{"model": "image classifier", "dataset": "simulated stained blood smears", "train_examples": 48750, "image_size": 24, "crop_scale_min": 0.8, "horizontal_flip": true, "color_jitter": 0.1, "targets": ["small cells"], "num_classes": 7, "arch": "vit", "norm": "rmsnorm", "norm_position": "pre", "hidden_act": "gelu", "mlp_ratio": 4, "head_dim": 48, "fused_qkv": false, "bias": "all", "qk_norm": false, "parallel_block": false, "inner_norm": false, "patch_size": [2, 2], "layers": 16, "width": 160, "positions": "sincos", "pooling": "class_token", "loss": "cross_entropy", "init": "lecun_normal", "residual_init": "none", "optimizer": "adamw", "learning_rate": 0.002, "beta1": 0.85, "beta2": 0.999, "eps": 1e-06, "max_steps": 15700, "batch_size": 128, "epochs": 41.2, "lr_schedule": "cosine", "final_lr_fraction": 0, "warmup_steps": 3140, "weight_decay": 0.2}
Rows from block 3, named by matrix and row number. Rows with one number belong to one attention dimension. Each number is 500 + 40 x the weight over the matrix's rms, rounded and kept within 0 to 999. All counts start at 0. Numbers have three digits each.
# q: attention query (model.blocks.3.attn.q.weight, 144x160), inputs 80-159
# k: attention key (model.blocks.3.attn.k.weight, 144x160), inputs 80-159
q.47:509488493499503530508452498508484494456481485506486519494515504519483470498492495496510465499501510487513490491489493486540493484495515474514481482500507484484497493503497487508498504501484486510497485509496485526491509485497514497499460497
k.47:521499506509512521491484509497489488501497500511512518510499498515483518487509534515492488502504496500466503522511491486509509480486486498498498499483501495502491502504485507514486471514504471495492496510506497505495492498484493501477507504
q.48:509357443647552480733504531654382600502519446424482452464550515492534552362465506372487558505514561568675448450488510480428439601512588563723590503588645417456463511575467443526632742591429555386425476417521495521535658414508440468465530397
k.48:500503454408583458568490517423529401510538409463419353504560449420520458575518601508455554473549377552542295488420316288485437373497534509561530570595530545554388633525504509470540487515490504414268429509551528407452388482520518409479576496
q.49:489521507501503508505481511492497518465483500507504482522516523511480524479499508498489514473481480532496501509528525506491513541497530519495470484493538487515497536515529524510479508494500494513508486535521523473493522484477488494508541484
k.49:503516480484511500497502521499508487521476502500482484486483506503512489520489510473502495499492503483495455503506492467519489488509510498483471511483510497501494525504497494503489487493500474459500504525465508530479519514484510484497510529
q.50:504477466517498457481494475507515434494536482514480516443507494507513468551511501496529485549495551411511444459467510519509461464555480522504525528490462514504509410481474493520488496524463466489503485477450452570496514521547537473495439530
k.50:491468523513492521534512421464456486491548499499509486477507476481498452504569474534461511478496475511521577491460527525495493488478479491519541509531472545510523473520482515513511527521519537484485512471520497452534474489549534497518478432
q.51:511505497485515524511527517502478519479493445512431475476487487491516496550506514511506547469493520481491468521560501500565502493457472469504473489516491506472496488485507473503522514470506448529511505522466486469487472552534519457496496504
k.51:493534494486483517498528510552501493550485465493492507486494509487539528544475549439539496515505518480488481505577494514480493533506510483511423504513518477487495496485498479500502527507523473497511503539497483570484505535540487456481515538
q.52:523514485476490561511514539495451506489508464494453447491464526479504489549535483498491555465484507526478466536551507491563552494433491449486482487497472513459495525505511510494494507459503470537507515505508489422473477537520489497523534502
k.52:499531498497482495494518529512528414611485475497477504509459518477524545558439545420546475564509508483458431508557489514473517533519506490515424496495505483486481491517474502500483514522501464493516497528488482599495536566509479461477522581
q.53:526515491473485498503521504469537497474492461522461508484506471534515472541488512556495498486483511480496487489515501511532506481487464504499455494513473540502490500514516499503518503492492472511503481536474480489493478523521517488498489510
k.53:506532514497477505506511498517503513522495488512485500490498515520524500541495511457506507494490510483488502503563508507476485500509517499490452504489505483495510518506484483484503520486514498474510504534500498525490499510524503496496505505
q.54:472458481511527479487465479521486441481537495521504486450520475496486487536499517500513492567512580403515477457484484531528441479544506530514538499490525464495488422476482468522512484543472470507493466472460453559508497487542529476464455499
k.54:490454503488518531544490448536405551450523503487528493469514496476500442484550510503455541483498539495493590514522517532514488482463476487490501517548509505501489491507503471527512528545517503507466499459511516482510493450557515491485435441
q.55:515545516506473496501495520486512500520473538499512498552507530527472537454486501517489497471495440572492527526507509469454536542491523505483481491492523517530510551502526536469491505483523549483511522531537532443487498482434462520529551491
k.55:520515496508488473474491537487563475517457523511490504507487508539486524511458495503509477488493476505499440506467503456492510486523518501481483500454497485515518526494520519487489471477473483504503501542490509503483515529464496529518528554
q.56:495534546517512542565513533478511574484474494448516467570492541513509514401482498507463518451514437679529521559515511465457516523439533479538491523554555491507497619534530516471530570510515550498476532518596585442486517467436458514515565461
k.56:508554471484519479438467572482573419534465479515473462522486499513486562511479521502555463530489462500490344515482419412510509494534540497481493493437516475510458533501508502484471424447458497484483488563464494530473486528429462501495579583
q.57:494518506426479489370514478462538427547493523528507564493495428489492496584511508550508448514532493413435527505499475515532525438523442483410485492449441541520510443465500512454463359475545476544542490497469469526510402526541529518513468569
k.57:510467533548472532494517456582437610442464546510539586510496499548494526454495436515495476478497580493498688502610611633500510570495465495484486460475483491484575430472514498512505533538530488620579540502501452504521510462514492508499453465
q.58:492465459504470451441483465538485424488533477553477520441498457488495473602525480467541479538482576311496450455487502541524470482566461512475512490461455516489527367473456476528488477486471420508498459489401422570518501533590519480489424558
k.58:512449530527475525564549398493417558503530508481529529486527490480529431487535477509457530445505516492520650483490573569477471517477465486539509511570485544504543469499475490493538572540549520488515508430537505465532506475605536500512452417
q.59:516512476484475520492567479504488527464576406528456469444447515489573430613540479483544557511465576454487453510505526527549545466484449447501485496538418524449514444504480510558489520473466457513495508489420474512513516577591564508505455520
k.59:478517521507480500512514502459509454603540453493492485510475509435541516531492520453554500543489455480493499491474484499464505526518523475560471528524507529483474484524447512508481539497559534409520518498489503568503528578527520477500501523
q.60:510505502501502504502510466486477488513493508503507486476489498500528497513510501456509521495490527507505469510500517486498488484504503498518509515510512502480513495489503507485499495492496475518483512491511503536499517480497508498508509498
k.60:505511491512507513502512502489495487506505489488498498492503489475507509514492501511504492496503485492507491498483496496509499509499486497514518515502504517494487499506501512496507518503501507511503510501483504502508497512519491500505519520
q.61:490504536505513531507475573514423480530477517490502474517484522484480532479462509430526530451484491499511495505546502477545459508495517492510528487500514477463495518483498476494513494494504498530489505483523521473492491456504460476511523494
k.61:509515493502519499491515493546444448557492498507490521519488489483492542516469528470537473495520527481495453517529492493514500534502486495498479502492500488498482495486510485510501503514487449563506500497487460515491505498513460452485523539
q.62:500426479619544492715508519566436587485516471426487451498532544514535525384459510425466543487501513633623477497485515478456455553469570532681528525586600451490467565566498475514606703566450540422439505471560528485499616434470436480467545410
k.62:499541460441549467507477548404565390519532441493429376509531474468494484548521567516496521509517388524515270490399345322492467416514540512518541543524522521527407592536498531497514452459479519414350455523528543454464432527463483462490588536
q.63:509450514484498472454526459520517483517499484507494527454506441503516463588490501512516480509514547417488504474483481519527482461511416495495516507508438511483502439473469471472493456483509471514515487477465444555516461539566548496496454545
k.63:504456527526477512526536470537460586449502516482528529476522488514507469474519482523476508483498542497522620482533546592489491520489489502516525498528502512501511464493506473494530533532534510564535504461533493496523501450527503494509465439
q.64:492514534536496465509443516500537441569490594486562514542504536517440546398483485483488445505509415541518511487444518476409464525535537530503517512464535495546502521509494533475486470528517563472494517483563544512479531432425436522491531496
k.64:510480502511516480497458459453529477452513553498518496497509491539444482465521451572444506476496477509518476496397536479529506469498486525463572471468479521521528511508537536494512463497443525557487501472524507407492472453459504566528516483
q.65:495570475405427503295465495488512440470504492625488528474447465490479480688549480491613495506459550250408488474540492559574543483544440469348484441378378499471550378421457492529387324408546411533551482540356412550480405575587567496505427608
k.65:496443539554438544546583443589408666527466537499541618456478509491530454495436475451480505474486615480528753504573632665508493569494452488533424490512490496475613416470461459487533608570541453508615543436471487559523582497592546501501391457
q.66:509512505491499504506520485480505478531502472509481493468473506467520463541513490474495549490481492502496456505484499497488498458472489469509507495502478513474497488497490495497506504486507465508495501493481497511478497521541524487500516519
k.66:507498528507499507508518475505510436544508495485502504498484498482500507553507517495508496515507477495513508497504499500484512476507506489533470506515506505496494497511492497493513505495493505482526498503505506522493492555516504493504505509
q.67:497471491489516527503505490528493530498513456514477499505500473498509487530505514484498506502511545490499480500522482512530496484465471491513493511530480486467497469487488469510509512499492492529494502493487489524509478522536515465487475496
k.67:485501512503505513511519506523476511513523502490506488490501504486508504516514525476522515524505512487497524494537486534481508514490502504514498507518518484483472486507505489503500502505511509514506477503517490538511492499512501467500490474
q.68:501483497498476445484469444479573461482520525505534547514513470542493490430508488567484435555508492489500506486433508525443487489561492524496483516486504515539507478511495516512481497541500542467499481489508512551516530480490518537495468487
k.68:507481502504493484507472470460515548422525517511507483485514508530473451443542451564452525477485485531503545482433523473499506466502507509473552500501494520508523516508494518521500483481489542467478494471502535420493488463467542554509478449
q.69:491509465554527484580465524525473535459507484499487436513523550505497515451502500448477546486473512567552467490510518500464479548522561526556511502522564455497486534542513515536527585522469505467461484508533522474487571455455483497478509460
k.69:493524484467526470516493522420531424527525472495463433496494501468500465545503540503506514501500435492511384502420418387505487431501521496498505535510518523514461551516478519502493490482491503392458476501497550486480491524493522508498531509
q.70:501472491521480447491473427487573483487521525488524544511525490528502482460498481535500469538520494499510518476447490509440483485550504526502482506491498507527502475502480524499494489517511533469506482501511493575507534491494520546476466491
k.70:495470505513497499495467480456496552411513520512513484485521502515485452449554457581455530475486483507528564483424515491501506468485493511488554500508489528524516520507499512498514485484488547480494497481503537441507485468448522547518487441
q.71:480494475541522510603487536535467540452542481502495451484493565499499499458519480449518550519464530550526467498500512497465515544491555487570518487514555460478501522537506511549524605513453522455457495486503529472477594470484486504494521453
k.71:461512471448528479526475521414535404554546466482468423489490512437500459568492535478508523536507422520508350502394422401504506419513520492525511540521515516514446556533483522497499487481485514383439482487490554499462522542495524505489518520
q.72:485452469518516482488480469535487463468524485515498515441534448487502504533514518475521494550524572385506478467502478518521441458571482555509536506478497468477497410472478458519515484526466454511501465481453440583502517480555525465459441521
k.72:484449506488520512541506447513401550450539500477515485478522472481499441478560488530449523473511526503500605504507510528505473491462474491511536512555488512499500481502495494523524535543533505498473506456531509455521493446555521481500439422
q.73:507495507490488519503524513497493477516513468504467499479485497480526469523509510486506519490491506473506477503497489502525501465484473483503494503511481525465504481498474480516497511496494460523510491496478496505494491525523525485507475522
k.73:503507513513499501501519484527487451534519481497496509500510498468498512545503515460513504500505487481492521501544497512490508516506501491512464511511504502482496486498478492513507519508521494491508498511513486509499473530523500481491508491
q.74:514521538507501498514470533473519513541448549466531510575498520520459577433480507500466472456516411582500546524500499453443496541481520511495493494485534495538503581503520532448497487494518545495501536524564538456488501456439436522516565498
k.74:534516490499508475468505534504557501494455523526499520506502485539490546492454489521508471471506495515508435492493500458504497500516501512472497470443493492522526518486529511488514470478467478538512495539494479493481500493462477524509540552
q.75:513511495469496535504538509498454544481507404516423500469480472471562468600522510505506577470498544465483451504551484496600529474454461461480487495535452512475493490484504476525515516456513448531514501528452463482490479576566542478507499509
k.75:492534518487484516502535541532497493564485452500487507499495511464553537549457547434565479537508510478468503501576474524474490526516520477517417511524511490477474496499464477493501516505548490478536504529491499587508516558538490440498508540
q.76:498426478592559502692489526586442570474508464435499440495549555500509524382503500425478547518497541612614457495504495478457471562479570517677548505576607428464457555567493473528588682573432554426424493441538534505527628427458452453466546410
k.76:486522451436557462526474538406543380511538424465446373498524484429490457563514583487497550520525398537505286492415352316507467399510522498532519554558529511517404594527514508498513463491478496422338457486538550466453457511483513443470564507
q.77:501395481668571501752493523610419581493527454403484427487541550488523539360476507408459570523526551623638452470462504477430453585475575524727570505602646428466447558578502464510640740578431547401413480432543527505535656420477445450441544396
k.77:481531463418575472540484539411544385509543423479430345498537470429510445569524583509476556511537388547513270493416313299507445377502542519557540569560534521532381620530506512504520476487478492426284436499544544444449421498488508417468566515
q.78:479448492509516448513481462503550503491479547502539551527549445546475509421471511573484409541537505469534539464468478515454434493574514545496498491496528489570493467492506513507507474562487531474489469492506504567527515472473486507465469484
k.78:507478481496518500504473471501453609380495511523503475480544497534476459416552437563427527427496502511525583479470515491513500482480495508459559483507495494519515509487512491513512486494518521508466507480521513424503487422496513522510470418
q.79:496516478496498482480489452484564501477515500506496518495508487526513480519520485557493490519505493494487506499458514508476528508509493510489465506497503538542509522521508527490504507486511514478508501522483492512500509524502523522503468500
k.79:486502501503495483505492504470538545474494497501497495503497507509518482493511467532491519486478484518504518489471520475488487473498515490488495509496510513508508510521501519481500480483513543455494512513484531485499502505490511544502494484
q.80:521534529516486515543521521454540531536460551466540494583480551522482543394474479530464478452498397645495533544496524452419531506454519488507459532501517531520528596515536551446500514510513564495515567534581570444469504480426432533536566484
k.80:518536494504497455444476537470613419518470524529481508517477502543455574516479465524516469510501454503500345484449479455487534489530514521470510474411494504518512521505527549480487451445441518513514500560475495467480485526431462548522571581
q.81:498505507518484464506484475506523436505530543501548548491525499521495490440490518486516451537498531480497492489477519523468463521564524540521516514503514510500497479517473504531487488531478517475505483484512525567499533452492499529487470504
k.81:498478491504502504508480453444471498441536532501501491485514487489458463459547463560478516476497489515520538495440538499521501492487460508487567512504485520505512497509504509503499483500494528499483505453508510426511485457472514538506487443
q.82:471479434508480452460458488551434416454559472538474496434522469478469507578536491451535505578472611339527439435492493539528471502566517537479553461476487464482488392496462464588491474494463454492498437484426415561500516490554518470471442517
k.82:485451505492485544566524422498382549491551489482516503468509479457527398515537503477452551467497528502511617521500539528508473485468464474517471516575489526487527499510471474535534574569540492448472501436512526480497501470608550477502424435
q.83:508453497514504455453511470521520444545483529523500543474527440502499512538488509531512460509523490416521512479462487499502452478533464523480511497478487519503498442477479473462492447494489485508494495489481464557506475505520498494491487523
k.83:522463526538489509514523437535452600438499540503529553498536474535500510454530452555446494451498534498522652485537557573493477536467474515501528466522481527514539476495521496498547536520517507600513517466537464443520470449532504500517478444
q.84:480503514499511498499485519506483556521464545483529515546502505487478541444493496480490500478515492544501545505492489476485503541491516497487509486484521474505484533506504515490504481496509548498493529502538522474500510484461459502508521487
k.84:501481488494501486489505545504521524474487517507512509521503501518501505468482493534500491503512509510502487497486496474515507490515514503485524500491508493510496503504530490503497479501471509531486496499489500490491505470468489515505499507
q.85:496474491498502497511488476502472472492558480502514495447496479501511469529502514488505505531498542447504482490487493533519468466496500490503514515512491487489513439496476468516498485501483476509503475483470481556516485495549525483481467502
k.85:500483497504495521521499458516436502487549491493505499485514492479487481497544496501479525499503512489504562507505499551494504508473476496510521499523502512481492487502484477529501519517517500492483499473516501475525482477536500478493469461
q.86:500511481489490490492514452488544522484516470523496523482503459512527473529512497571475484522502492483495502495465496521501525496499477510496461495501494527525494506516506520502496508501504504487529481541482490492502505543486535524499479505
k.86:480520513504490503500506515490538550466499503490497493508495518523516474499516484493496517486478494512503531485489505492488493484501518499496501507508518487514507510501481481489503494478513533446501506518503516507492503505476516535514491499
q.87:481595546360454516290511479411572426510475544573508548509468465508477472618528511609532432499498443401345543535526487521545558416528422464305442496423381564528533471415499514478394294446562467597576500547468471491486351569498559523544466607
k.87:514476539559429534456513475591467603481473566517561639490472538564484551429474423507514454501475613456468684511594659684505546618491459487468471447451458470475593378468494485511480519521520501590674553503466444557552549490510488538529430505
q.88:484491498531508474487487479507529479512516565492582531529535516532445521433484485510511449524522462512499550496464529496418493507556523529512523524492520491535505511491497514499493481529494557468501502480542524533499528440449462514490505497
k.88:514468498509516490502463475476486535429517544491518500491515495535459470443533454576467521469491497514533516497431535489533506489494487532485593488498494507508523500489522503493498489502472513513474489462496512427504502436468512558515480461
q.89:495528487477507540517518518507471529474481483513485511504505516494517512518512502520498505494501499470491507506522504514528522511498511495492471498511504515504503513515509516522508510472491490512501506518495474457499493526490514502506510509
k.89:476504497483484504499498520514504496550493481500492498505496511483525503537470526461527500502500511497477466516531481489484491505516509483494462499492503487494506507496493491507483497514512481466507506508482509535483511503498504480488487522
q.90:509509474520479494561488515541437537449558459499499452464471574500505473511525453430520562524429556506507449481501540506506519525466521475523523488513485490462524469530475522555505571503453498447481510477479507483490578507506516497520486474
k.90:473525486474503470521483493401545388610563464480473448521482501431507461564479517465516529516503430521513358501384456424468505458512535487551505535523501552500467539548459521505503511496486529365470488489506557496487531559498528513500504531
q.91:524521502500483479499512467461525483500495511488501505458504506519525483525513500541509491505487491490498487504492514496475522491519507514495467487483494519515516523505506533490504499493499489471501493533497489497479528509501515498518494510
k.91:515517500495481486507486489457526504500497509509486505491497512511511479509497473523494495480492476522497478495466518469502488478500497501506511496491484513507517527503486507479514508492509520440503508500493529500495505511518515524505506513
q.92:494505487498512525513525519519455508516492500494495501489485508480507522503510503476499549514496508515498502505522494492501496490484502492501526509488488481498493496498492492496495500498492485509506520497498494495487491497500503474501516486
k.92:492488503504502495508502495503512475526493504508491507494490493498503498523489512495501495512505504500486484494512495513498506498498490499500483500509495515498502484505501491505503510525491482526500503500499491500504492505504497481499493516
q.93:509493463493477450482511462505499451490560463528495503441495474496515445558524493477541487554474566381509444465492517531524484465537487503497522492486439530476521420483464499528503506495474457501503468486421449558504506523558542508486430535
k.93:510495507517481513523509418457452471527557501494509481501507482469500452502554468518476528478503469495532562495446530523471500498476480490522541508541489555502525484524463512496514534509528550457505508460539509461516488506538540504521480441
q.94:507526505486489503505518521483524511538505501494497487537472530497487511473493473510500504480498440561499508521500514473464546540475506496489476482497517513517490550512510548492483498497511536482507523509532534436489503516468472536526544498
k.94:495515512505477474478497545466587448534474514502496494512480517516500540506458487508526490518498465515497436472457499465496521486529535508490489488475503492514501501519516530473485469485479494498514505518488522523495507534455486532523543548
q.95:497442512525508478498482477535513507520466514493519542495539429508499500479489533490491459516542527472528517489500465511473440461532480521527535518497516471502491473482485458451522493506512483507504481470504468558532491465518500462466477513
k.95:515446503509518516529510478516476610394493510489510512493550462534491491447535479562455502464518525506530586476505506532509489505481479524504561494520497499523505477481535487497537510506494530581493486482514484444526466425494488492498494436
q.96:488489476537496491516446448480536489474512487510491517479489497475457493555532467510489543491505500520512454476499503483490524501507518486494482481484497488512494505545505508531534536498469514489509510519501467522490518535520500502498481524
k.96:498460490528487481500438465511581513445506518540529508478496493547439528547504501549489457543488565502505464492524513491494493506512467501494468457493468513515515489507517517518521515517450481502510518556510460526526483530484488500507496526
q.97:492513514487505494484531523511499515520478514500495527519525499545544489452468523474489501455485494487490529526483506492496484537501468498481526499491498517512515514487492496453492498484549521499484500496498521478472494473502490509500525486
k.97:508523521488517512498567489496472483532488486471472505491488498477561461499490495474512519457509460497503500511492493504489512492481483506498522554519509489505494518500503480465501482494551485508488502468487519496502502478512529487501509513
q.98:468521531473524369469468415440704482530533615503556542377514402475412495529414527591272568608503559560521517478418579580419556415520455623430296538495477560543587628505594538437594477532342489597590517652519604464488461648458542563546596461
k.98:506598437528366477495455442407515416632718468599464532490481553515428500515507469445543582535410546520453512505452557478491562519519605444475440481518393592527560462592472670688488684494448615605550538531541585587505518631610593552638469528
q.99:530486520490512561505591514571427529566440509472509518539504469491548478406444574482473469497516521482495555555529479502508455484465477513501544540550532483469490531445494445459494470527553454489478474465508491470522466412472522445467508465
k.99:484486553501528515525548563521420531600471480445468497550499486405578458449459513462499550472535406514542562508478513506499491487483511484547530567529538496496501495489522472457522540509564546544506491384516581452498500490537503500500498464
q.100:492508469513514501517537502576473570515457513505499484470493510506487473482440521500501515544499560509508487490490487500466523503511557526501505565539535423472479528484511476475493513490484484477478454498488538516489510494467569481473511465
k.100:497496501536473459507430505490527489508533519517522526547509498416433494595504486502490530501482461518548487482495512505472497513513494523515442479491500523538522516537513527492534537494425539466506498526512548453470510574504456530523509537
q.101:468527505504491465476476528492508464484526510505503444482473535488471514536501445507517518530468471485518463470494493511471522537514546520485483520474488481500503512500491519510501516522456510477506513530492533489484520564478472540492512497
k.101:508543489522474479475492449513535472456554499575524503511500500546467546512520492510521479487474520519495450517517492493463503529515494518470463467481479506505524507533447516564478494522469479430474505595482448509484490549496476506511492536
q.102:527611554411423620384508496394478530432471512529508526543437544565584386566527486412542565445399517493382536580583554553569554481417438443395500511467423522504567550439524498497389440423621478538555540546513519461461400527525688579556507536
k.102:490453388442468541456505578490426588521469413512400502549528536568560549429507497357624512493515564510409557502573494493577570582500686442527483506552536472480480478568681457585494584347534705770556453524560573659530532531518494522565499537
q.103:530480479532499525531469444513501492503520504503490530481511512491475509527518499511477532477513504516507504514495512478494512489492490487521490495498509485498523513540502494489516527497502487500491536504487494489496504508514516500492487499
k.103:497469538510497507519470500519519508500485523512527521502495491497458520550486509524478450524509533490516527500526521517501488501498460492515482461514483505498514504508518521509508527540470475509520536496491478508519497520491501505517498506
q.104:461497498496518474490606571613509597503453520514519397475501487515495444403389571596452494606495598490506512474448446537472495508518550564489489583560542430472448561438466464427507460517463474456442429517487564464515452491424581462437535387
k.104:509561504576477452521465490464486432647608511509495520568485497330439456572496515420492626475489401529562479510466526480429503482522496541533420480516538537550524504562477514512561563510435562497495478478505592397424508598554490543533498509
q.105:477515476511483461481447477478525492464551509506499489440491530493423499559510428502522544501465480498496446455480507490495539514525533507479476521477467482504494514532501517535519531502443530515506520536493550501477524563504487565517520524
k.105:510527489520476463485440457496544484420545522552538515485504519576426550561537479533499464517472558498484458485519496509476519536524460522482450450473468511527517508527483535560498497501411478442509513611481457517493491548489469518510514554
q.106:526477501524511553518557471531427515539488495499502521515513482481529481461485548475470510493533542510509557551526475473522463464462492492513530489540528492450501493482494448491514501512528483499483493470510488498537492462512513485504482481
k.106:481449538506502504516523554512447557578462515464523505531501504428520483493464497508478494524537479512525565504499508505501484495494505490531504524527510494490495502498542472484508523518500526522526516413519558464497504480500470505503491461
q.107:488493524462489497487509542459508474500517492509508516529525482520513529469508520514501452470509472503481543487515493499502464502492448475496483458483465563524506488475505509509487488501538509526511507488508494482504491482533469498491495519
k.107:506515498488516536481561520484457485542489483459463473478503501509549473433496506454495520468522476493477506490503486504509500473478522487498549526498508496474477505495501470472474473485558500543499490446495489527511512464517557480482494467
q.108:522489501486516526505543509518479507536480499488500532531510484493551485456487541472490479484525513503495520539521497516525461506488459499511515502514507500505485498468501474478483473495556496498486488469506472497507476441501502471496511489
k.108:486500495471522535525519543497469506551473476447461512511516482467547455459480515491509528465526447497528540499476501503530501480476505482525537532517528486490494502478533467482499506488561520553513479410494533482514494455527533489487496476
q.109:576499496486492576507475459465428441490485494473476550580491511509552544577599456393584464362528419516490479562586535452556480525473426442527580431446468530499520418509521491526485493467576481523510567441552386469469515424556435502558486600
k.109:503427511389544540508562578552438590373312483403453470467520508637641493433462503559532372449538540469486503502518485514610475522492514460508589581520511441462472506410556429404473451478611470526501515453483443561545506341471471452461516501
q.110:546473505541520534528562480532510545544478526475503528529512470477475482442495535516480511514529521514503522515483500482480495437490495501504529491508529505514485493513506504474497481489497517509502497462515478516527493445480511480505482479
k.110:491450483515501485508483518490492537570447519506513486492515480416462476510480499553462528554506506515529525487470501501521490472489497497515531495504505495511496493486519504428514520479497542508506494445517521448511498476510499492518505454
q.111:499488499516507498528489463519498500497499503494500496455475512499471491515497498478496521535499543516503477505503504498478525469504553494521484523516518451475496501517496502496514509497472478513495492499510520533512510517506533475490466496
k.111:480479500521477483519433501493516508479524528516535503519502499495421532544520478529483498545486511504518506486520513506488490516513496500502471457486485520514502487524500518513518530498435534462512512541522512482484491531487450513512503487
q.112:423494501498503440485538558552545575495504509528511433442511484493448442412393548636417541624491573482506523443413459540442525470515549576468449561548524451500473576464486490468515510520436508464486435553476610519526469560441571500435538390
k.112:501563491611455464495434433435543403651663513584540532558493509346370484558527488409473642520480428537525499503474519490399527478518479528500397423500517553533517498587458557578534548506395539484503492533490576418462492658540518562542489524
q.113:549507477491471615494470436483398484479523458473455566580512491483574530620632467344588502364516447514496505558628493452560453532479467417515578449455493506506500436506514484566466487447600495523501526460544407491456503422563429512560441610
k.113:483378521386570548508535600565451626342294485413460480488525507605618540425462500548542382469547531485483523487531478519615478532499545463506570551523547423460462500425595401407474448442581471586509490454526452573534514371454449463450508502
q.114:494506490516494476493444524480568494487518512514488491484504509496465519539515453532527514480478456492517456461469514484490523518515506519490488486461478528527517518514490532499495506476491538506502516509494480479467514541501480526493529512
k.114:526539482499487498501499426495558459455541490532481487455502481574491525511518507510507484497472548477498450496495501480477498499504484505482501483486471508507504494503442517509489482500494447443478509552475423515512493507507520491493507534
q.115:510450437567451533557529578599349551421552432547489442557527576527497492451560475516617510462441502381522482455483438474496441587480529484565700470478533462490439391513380480563442533506565522365355456401417434523496570398521479435406401445
k.115:490453597518608508514555515560529540435364555413587488496452489428513447505500536565405485492556429489542486510494448516466489459486331557510522493468613466446458556396440336335491294516528310308446484472401434375503475414414482472349530450
q.116:503490505511501521505489492508514545512459505499502525489500498496513479489485533511503502520499511502507514507486499490492481477513502484503527508510514489535481490513497504458480490476534511501490486496499508529510493472487528487485481505
k.116:494493485508514500494495517481476520569453501511493490506511499418483478505502491505496527531511469501492509500484495502498503458505507492509513520501504483524502492493514498453499489469522529502505478479509536470494487492496503510505504491
q.117:396535506495488385502510563506622508488568534533561422396495515471425460414397518707386569668452550490498536417356502559426563489534562590450382565523491506524496579486469527466499487546393528455500471569416638512508490626427579517432527367
k.117:501653463608453473474455379439546351656745512631572507554467511357369486522557498418486643537444455524473478512466520507373572458508481520470420407465486575501531501596383614652484534522398520409471506561461555447460493682512545543509484480
q.118:501482460526501498510439429492524548459515484513486535436499524521474473564513471478499540522500541511501457489494513463500522478518538494505496510506515460510502494566502502506529538461473515500497476524508513567496537512493533535506466528
k.118:489455491528508484511401497480590528427485539530537537479509511524387532624516490568471469553497547492491490486519510507515497494511474498512451450486486511534506484530558524528522517483380526502523510576514509524502495558474481503521494546
q.119:461516503482488464470476497504520482465537503512500456451484542497479508538477455492515507546473493477497486468474483515491525540536526522482478541493476491500509523497487508506490513518459497468511507535473553517471512570471483557492503509
k.119:504575485527480488469490478503539479441555500549536513529494542533477565505533492488529489497467488499463467510518497502471521549514496513481453474473514518526515499530467530567498482513468501454494497597497485511490498565483460514501503553
q.120:480496486516494504502525529540479505542473519486500480504480499490482489464455508493509514540492507498499480511477484519472512509506522506494485544502520456468489511487485480479496510509506480485484491507488539485490490510491540475476519481
k.120:497543493530487487505489502512490471543532506519517510530488486448468494537498507452508503498483478520516490515519508506448497516510491497497466484490484515498517513520452514508509520510495508444490504511485494462470493546517465522506504525
q.121:488502495495490496506469509488503478512505470504492515525516467468508527540509512457490523463500471508503508498501486502498488509484483478500489454498500502501509507529504488471510516515519498478497511509504483460460510519541480468488504500
k.121:501496516511486513489539507527518493537488498488521499520494501491509530479489510470502501491506499491517499506536500493483488495501494492498497490496500494463489504488475485490484483531532473493500515496494477505507496489501502491498505510
q.122:476524494488483454485441491448547492433573501512519478460493532520462509546550426537523495522472477493480475445487508498516529510523501490489484503455463505514513489531520540540505510484451523513523519509492528532494528532497474551529491508
k.122:511520466502499507483462463480499475416566502533506510437510516584451496539538476521505478520488567490459458500513492507508521512496482505470483492484465506497508507519497521557507478489450486499494499573486458542512487502492510511500491522
q.123:478490490497496472504456479496496494467536515512490496487497516486488500530523463495502508492485491492510479483501486484499511513510524482498489489490501489486499505520494501497509511515472501502512508545499513478484516536509483516499511500
k.123:497499515507477495499492478510518480469533495491524521485500505545477524550507497500510465490487544489493474519520505503493501537507480502498474475500485517496509504515514507528510494516476467501516529544521472527511499518489488500514506527
q.124:529501498523514548513521480532483520538477493502496500495491507488492477483477527496492518509520513508510501538496510517480504503492522519513520514521525484490501509510498478475511491511505471480489493488507490490519505479481533481496495494
k.124:500488514508499492518475509524516520516472500531505509537488488477503503503492507526492503519497467491531529507483504503505497507503487499511500482505493494526508495505510500495492528518500522483498500477479503482507506525509474510505503511